Weights of a small text-conditioned image diffusion model: 48-pixel images, text encoder layers 10.
Rows from block 7 of the text encoder of a small text-conditioned image diffusion model, named by matrix and row number. Rows with one number within an expert belong to one neuron, the router's apart. Each number is 128 + 24 x the weight over its row's rms, rounded and kept within 0 to 255. All counts start at 0.
Before each expert's rows are labels from the 100 texts, of 14976, where the router gives the expert most weight on average: "fires on" is the input token at the peak. Only what is clearly more common there than usual is listed. The data: larger renderings of crowded toy scenes. In brackets: how many of the 100.
# router: router (text_encoder.blocks.7.mlp.router.weight, 4x128, trained with AdamW), inputs 0-63
# up: expert up (text_encoder.blocks.7.mlp.up, 4x128x128), inputs 0-63
# down: expert down (text_encoder.blocks.7.mlp.down, 4x128x128, transposed), outputs 0-63

# expert 3
fires on: "and" (99)
router.3 [154  94 129 151 149  93 140 149 118  86 132 117 147 152 175 160 134 128 112 130 148 108  96  93 113  99 122  89  96  94 108  83  93  92  94  99  99 100 173 102  85  92 117  98 128 132 119 135 119 124 135  93 134  76 131 154 108 104  71 105 120 112 120 125]
up.23 [128 128 158 128 128 128 128  53 128 149  85 128 100 128 156  51 128 128 128 128 128 128  93 128 128  94 146 128 128 128 161 178 166 128 149 128 128 128 128 128 128 128 128 154 154 128 128 158 159 128 128 128  84 128 128 168  94 128 128 128 128 165 128 128]
down.23 [128 128 178 171 164  98 128 162 128 128 170 128 128 128 128 153 159 128 128  76 128 128 171  62 128 128 164 160 128 128  84  98 128 128 128 128 128 167 128 128 128 128 128 128 128 128 128 128  78 170  94 128 128 128  94 128 151 128  96 128 128 128 128 128]
up.24 [128 128 128 128 128 128 128 128 128 178 128 128 190 128 128 128 128 190 128 128 128 128 128 128 128 128 128 128 128 128 128 128 128 184 194 128 128  80 128 187 128 128 128 128 128 128 128 128 128 128 128 128 128 128 128 128 128  58 128 128 128 128 128 128]
down.24 [128 128 189 128 128 128 128 128 128 128 128 128 128 128 128 128 128 128 175 169 128 128 128 128 128 128 128 128 128 128 128 128 128 128  73 128 128 128 128  81 128 128 166 177 128 128 128 128 128 128 128 128 128  86 128 128 128 128 128 128 128 128 128 128]
up.25 [128 128 128 128 159 128  98 128 176 128 150 128 100 128 108 128  79  86 128 100 128 110 103 128  94 128 128 128 128 128 128 128 128 128 128 128  99 128 155 128 128 128 128 128 128 145 128 128 128 148 128 128 148 128 128  90 100 128 128 128 128 128 128 128]
down.25 [151 128  93 128   0 219  53 128 165 128 128 128 128 128 128 128 145 128 128 128  74 151 152 128 128 128 128 112 128 128 128 128 128 128 128 128 128 128 128 142  95 128 118 128  91 128 128 128 128 115 128 128 128 140 128 116 128 128 154 128 128 128 128 113]
up.26 [128 128 128 128 166 128 128 128 161 128  61 128 128 128 128 128 128 128 128 128 128  80 128  97 128 128 179 128 107 102 128 128  87 128 128 128 128  85  73 128  92 128 128 111 128 128 128 128 169 128 192 128 128 128 128 128 128 128 128 128 149 128 128  92]
down.26 [156 128 128  76 101 128  52 128 128 128 158 128 189 128 128 128 128 128 159 128 128 128 128 128 128 163  52 151 128 128 128 157 188 157 128 128 128 128 128 167 156 156 128  80 128 128 128 128  78 163 128 128 128 128 177 128 128  70 128 128 128 128 128 128]
up.27 [163 128 128  85  83 159 128   0 169 176 128  85  88  69 128 128 128 128 153 161 128 164 128 128 128  87 128 128 128 128 128 104 128 128 128 128 128 169 128 128 128 162 128  98 128 128 171 171 128  94 128  89 128 128 128 128 128 128 128 104 128 128 128 128]
down.27 [ 77 171  80 128 128  49 128 201 128 128 128 165 154 128 155 128 128 128  98 128 128  88 128 106 128 172 128 154 128 185  89 128 128 128 128 128 128 128 128 128 128 128  99 128 128 128  98 128 128 128  96 128 128 128 128 128 128 128  95 157 128 128 128  99]

# expert 2
fires on: "," (50); "tree" (49)
router.2 [ 94 131 125 100 174 141 122 158 148 132 152 150 140 134  98  81 122 108 145 107 119 156 142 146 135 138 107 132 143 158 150 163 138 151 146 156 148 163 100 129 143 122 151 148 141 139 156 113 125 113 143 110 117 169 149 109 142 130 167 176 132 160 136 133]
up.23 [128 187 128 128 128  98 128 176 177 128 172 128 128 128 176 163 128 128 128 128 128 128 128 128 128 128 128 128 128 128 128 128  98 128 128 128 128 128  93  95 128 128  95 100 128 128 172 128 128 128 128 128 128 128 128 128 128 128 128  94 128  72 128 128]
down.23 [128 165 107 128 150  87  92  96  79 160 128 128 185 128 128 128 128 151 128 128 104 128 128 128 128 128  98  94 128  97 128 128 128 128  76 128 106 128 128 128 128 128 106 128 159 128 128 128 153  99 128  88 128 128 128 128 128 128  93 128 128 128 128 128]
up.24 [161 128 128  58 128 128 128 128 194  72 128  79 128 128 128  74 128 128 128 128 190 128 128 128 128 128 128 128 128 128 128 128 128 128 128 128 128 128 128 128 128 128 128 128 128 128 128 128 128 128 128 128 128 128 164 128 128 128 128 128 128 128 128 165]
down.24 [128 186 203 128 128 128  74 128 128 175 128 128 128  92 128 169 128 128 128 128 128 128 128 128 128 128 128 128 128 128 128 128 128 128 188 128 128 128 128 128 128 128 128 128 128 128 128 128 195 128 171 128 128  92 164 128 128 128 128 128 128 128  85 170]
up.25 [128 128 128 128 128 128 128 128 128 215 128 128 201 128 128 128 128 128 128 128 128 128 128 128 128 128 195 128  53 128 128 128 128 128 128 128 128 128 128 128 128 128  63 128 128 128 128 128 128 128 128 128 128 128 128 128 128 128 128 128 128 128 128 128]
down.25 [ 45 167 128 128 128 128 128 128 128 128  91 128 128 128 128 128 209 195 128 128  86 128 128 128 128 128 128 165 128 128 128  82 128 128 128  91  66 128 168 128 128 128 128  43 128  76 128 128 128 128  90 128  75 128 128 174 128 128 128 128 128 128 128  71]
up.26 [128 110 128 128 128 128  77 104 156 128 128 128 128 128 155 165 139 128 128 128 128 128 128 128  75 103  96 102 128 128 150 145 128 103 128 128 128 155 156  96 128 128 142 165 162 128 128  70 128 109 128 165 128 128 128 128 115 112 153 128 102 128 128 128]
down.26 [128 128 108 128  91 128 230 128 164 128 128 128 128 128  93 128 128 105 172 162 128 128  95 128 128 128 128 128 128 107 128  71 128 154 128 128  59 128 128 128 180 100 128 128 128 128 128 128 128 128 153 128 128 128 128 175 128  80  89 159 178 155 185  88]
up.27 [128 128 128 128 128  63 128 128 128 128 190 128 128 128 128 128 128 128 128 128 128 128 128 128 128 128 128 128 128 128 128 189 128 128 128  76 128  66 128 128 128 128 128 128 128 128 128  75 128 128 128 195 128 128 128 128 128 128 128  66 128 128 128 128]
down.27 [128 128 128 128 128 168 128 128  82 128  91 162  79 128 128 128 128 128 128 128  71 128 128 128 128 128 128 128 128 128 175 128 128 128 128 163 128 128 128 162 128  61 128  76 128 128 128  76 128 128 184 128 128 128 128 128 128 128 128 168 128 128 128 128]

# expert 0
fires on: "glossy" (41); "the" (19); "ice" (12); "pine" (10)
router.0 [111 141 133 108  73 151 123  93 116 175 108 126  90  86  97 114 122 131 132 131 125 136 164 155 160 152 137 167 147 149 129 150 160 163 157 132 140 151  79 143 155 173 114 132 111 117 134 146 134 136 121 176 146 157 120  91 131 147 199 144 130 122 136 145]
up.23 [128 128 128 128 128 151 169 128 128 128 128  99 158 128  86  98 128 152  92 128 128 128 128 128 128  88 128 128 128 155 128 159 178 128 128 128 148 151 128  93 128 128 106 128 128 169 128 128 128 166 128 106 128 128 128 128  92 128 128  91 128 128  96  95]
down.23 [128 128 128 157 128  90  15 128 167 128 168  93 128 128 159 128 128 128 128 169 160 170 158 128 128 128 128 128 128 128 128 128 128 128 128 106 128 128 128 128 101  97 128 128 128 128 104 128 161 128 128 182 128 128 164 128 151 152 128 128 150 128 160 128]
up.24 [157 159 128 106 128 128 128 174 159 128 128  48 155 128  98 151 165 176 128 151 150  94  76 185  71 128 128 128 150 128 128 128 128 128 128 128 128  70 128 128 128 128 128 128 161 128 156 128 128 128 128 128 128  93 128  68 152 128 167 149 154 128 150 128]
down.24 [152  97 255 106 216 165   0 128 128 128  88 128 128 128 128 105 128  92 128 128 128 128 128 151 128 128 128 128 128 106 128 168 128 128 149 128 128 128 128 128 128 128 172 128 128 128 128 128  85 128 153 128 128 128 128 104 128 128 128 128 128 128 128 152]
up.25 [128 166 128 128 128 128 128  72  66 199 128 128 128 128 128 128 128 128 168 128 128 128 128 128 128 128 128 128 128 128 128 128 128 128 128 128 128 128 128 128 128 128 177 128 128 128 128 128 128 128  85 128 128 128 128 181 128 128 128 128 128 128  88 171]
down.25 [128  68  75 128 128 128 128 207 214  57 173 128 128 128 128 128 128 128 128 128 128 128 128 128 128 168 128 128 195 186 128 128 128 128 128 128 128 128 128 128 128 128 128 128 174 128 128 128 128  74 128 175 128 128 128 128 128 128 128 128 128 128 128 128]
up.26 [128 187 128 128 128 214 128 128 166 128 213 128 128 128 128 128 128 128 128  82 196 128  74 128 128 128 128 128 128 128 128 128 128 164 128 128 128 128 128 128 128  79 167 128 128 128 128 128 128 128 128  85 128 128 128 128 196 128 128 172 128  85 128 168]
down.26 [171 157 128 128 128  63 128 163  71 128  64 159 128 128 128  96 170 128 128  98 128 128 128  97 128 128 128 128 128 128 128 128 128 128 128 128 172  84 128 128 128 128  70 128 128 160 128 163 160 128 156 128 128 128 128 170 128  97 128 128 128 128 128 128]
up.27 [182 128 128 128 128 128 128  80 128 128  60 128  83  69 128 128 128 128 128 155  72 128 128 128 128 128 128 128  66 128 178 128 128 128 128 128 128  87 128 128  97 155 192 158 103 128 128 128 164 128 128 128 128 128 128 148 128 128 128 171 169 128  79 128]
down.27 [128 102 128  94 128  75  63 178 171 128 128 128  86 128 128 128 128 128 128 128 128 188 128 128 128  98 128 128 128 128 128 128 128 128 128 169 128 128 128  81 128 152 128 128 128 128 128  96  97 128  73 128 128  91 128 160 128 128 128 128  86 128 128 128]

# expert 1
fires on: "orange" (48); "red" (40); "yellow" (9)
router.1 [104 143 112 143 165 139 126 137 169 150 112 131 130 166 126 118 126 144 173 143 109 146  98 120 120 128 140 137 149 127 156 166 174 142 126 162 139 129  97 164 182 116 190 173 145 154 115 113 125 144 131 144  97 166 120 141 138 149 126 173 126 176 127 113]
up.23 [128 128 128  69 128 128 128  29 167 128 128 128 128 128 167 128 128 128 128 128  70 128 128 128 128 128 128 128 128 128 128 128 128 128 128 128 128 128 128 128 128 178 128 128 128 172 128 128 128 184 128 128 128 128 128 128 193 128 172 128 128 128 128 128]
down.23 [168 128 128 181  37 128 128 209 128 128 128 128 128 163 128 128 128 128 128 128 128 128 128 128 128 128 128 128  95 128 173 128 128 128 128 128 128 128 128 170  80 128 128 128  95 128 128 128 128 128 172 128 128 128 128 128  89 128  80 160 128 128 128 128]
up.24 [ 98 128 128  76 105 128  93 128 158 144 148 128 157 128 152 105 128 122 128 128 128 128 128  94  96  91 116 128 128 105 128 128 152 143 133 128 113 148  92 128 148 135 128 128 108 144 128  65 100  55 118 128 128 128 128 169 140 128 128 128  97 128 128 128]
down.24 [144 146  68 128 108 177 238 128 185 150 115 128 147 128 187 128 142 128 132 137  87 162 128 128  78  82 113 128 152 147 128 128 128 128 128 128 113 128 128 128 149 128 128 129 128 141 128 110  98 128 128 171 111 136 110 128  92 105 128 128 121 128 128 128]
up.25 [128 155 128 128 128 128 128 160  73  74  75 105 128 128 128 128  85 128 164 128 128  83 128  96 174 128 128 128 128 128 128 128 128 128 128 128  63 128 168 128 128 128 128 128 128 128 128  99  99 169 174 128 128 128 128 128  99 128 159 100 128 169 128 128]
down.25 [153 128 128 174 128 112 182  96 162 128 225 156 128 128 128  75 178 128 128 128 128 128 128 128  47 128 128 128 128 128 156 128 128 128 128 128 175 128 128 128 128 128 128 128 128 128 128 128 128  98 128 128 128 107 167 128 128 128  82 128 128 128 128 128]
up.26 [149 128 161 128 128  53 128 128 181 128  36 128 193 128  87  86 128 160 128  85 128 128 128 114 128 128 128 128 128 128 128 128 158 128 128 128 128 176 128 156 110 128 128 128 128 128 105 128  95  91 128 128 128 128  97 128  90 107 128 128 128 128 128  98]
down.26 [146 108  63 161 128 180 128 102 128 128 210  90  88 128 156 128 128 114 128 128 128 128 128 128 128 128 128 153 128 128 152 171 128 128 128 128 104 128 128  89 128 169 128 128 128 128 128 128 128 144 128 187 128 128 128 158 150 128  92 128 128 128 143 128]
up.27 [128 128 146 128  86 115 128 128 128  57 161 166  99 198 181 128 128 128 128  95 101 128 128 203 128  90  66 128 128 128 128 128 128 128 152 128 128 128 166  85 164 128 128 161 128 128 128 128 128 128  88 128 128 165 128 128 128 128 128  75  90 128 146 128]
down.27 [128 101 220 128 128 102 190 128  87 128 128 128 128 128 112 128 128 128 128 128 158 176 128 128 128 231 128 166 128 128 128 128 139 128 128 128 128 128 128 144  66 128 146 128 128 128 128 128 128 128 128 128  94 128 159 128 128 102 128 128  98 128 128 128]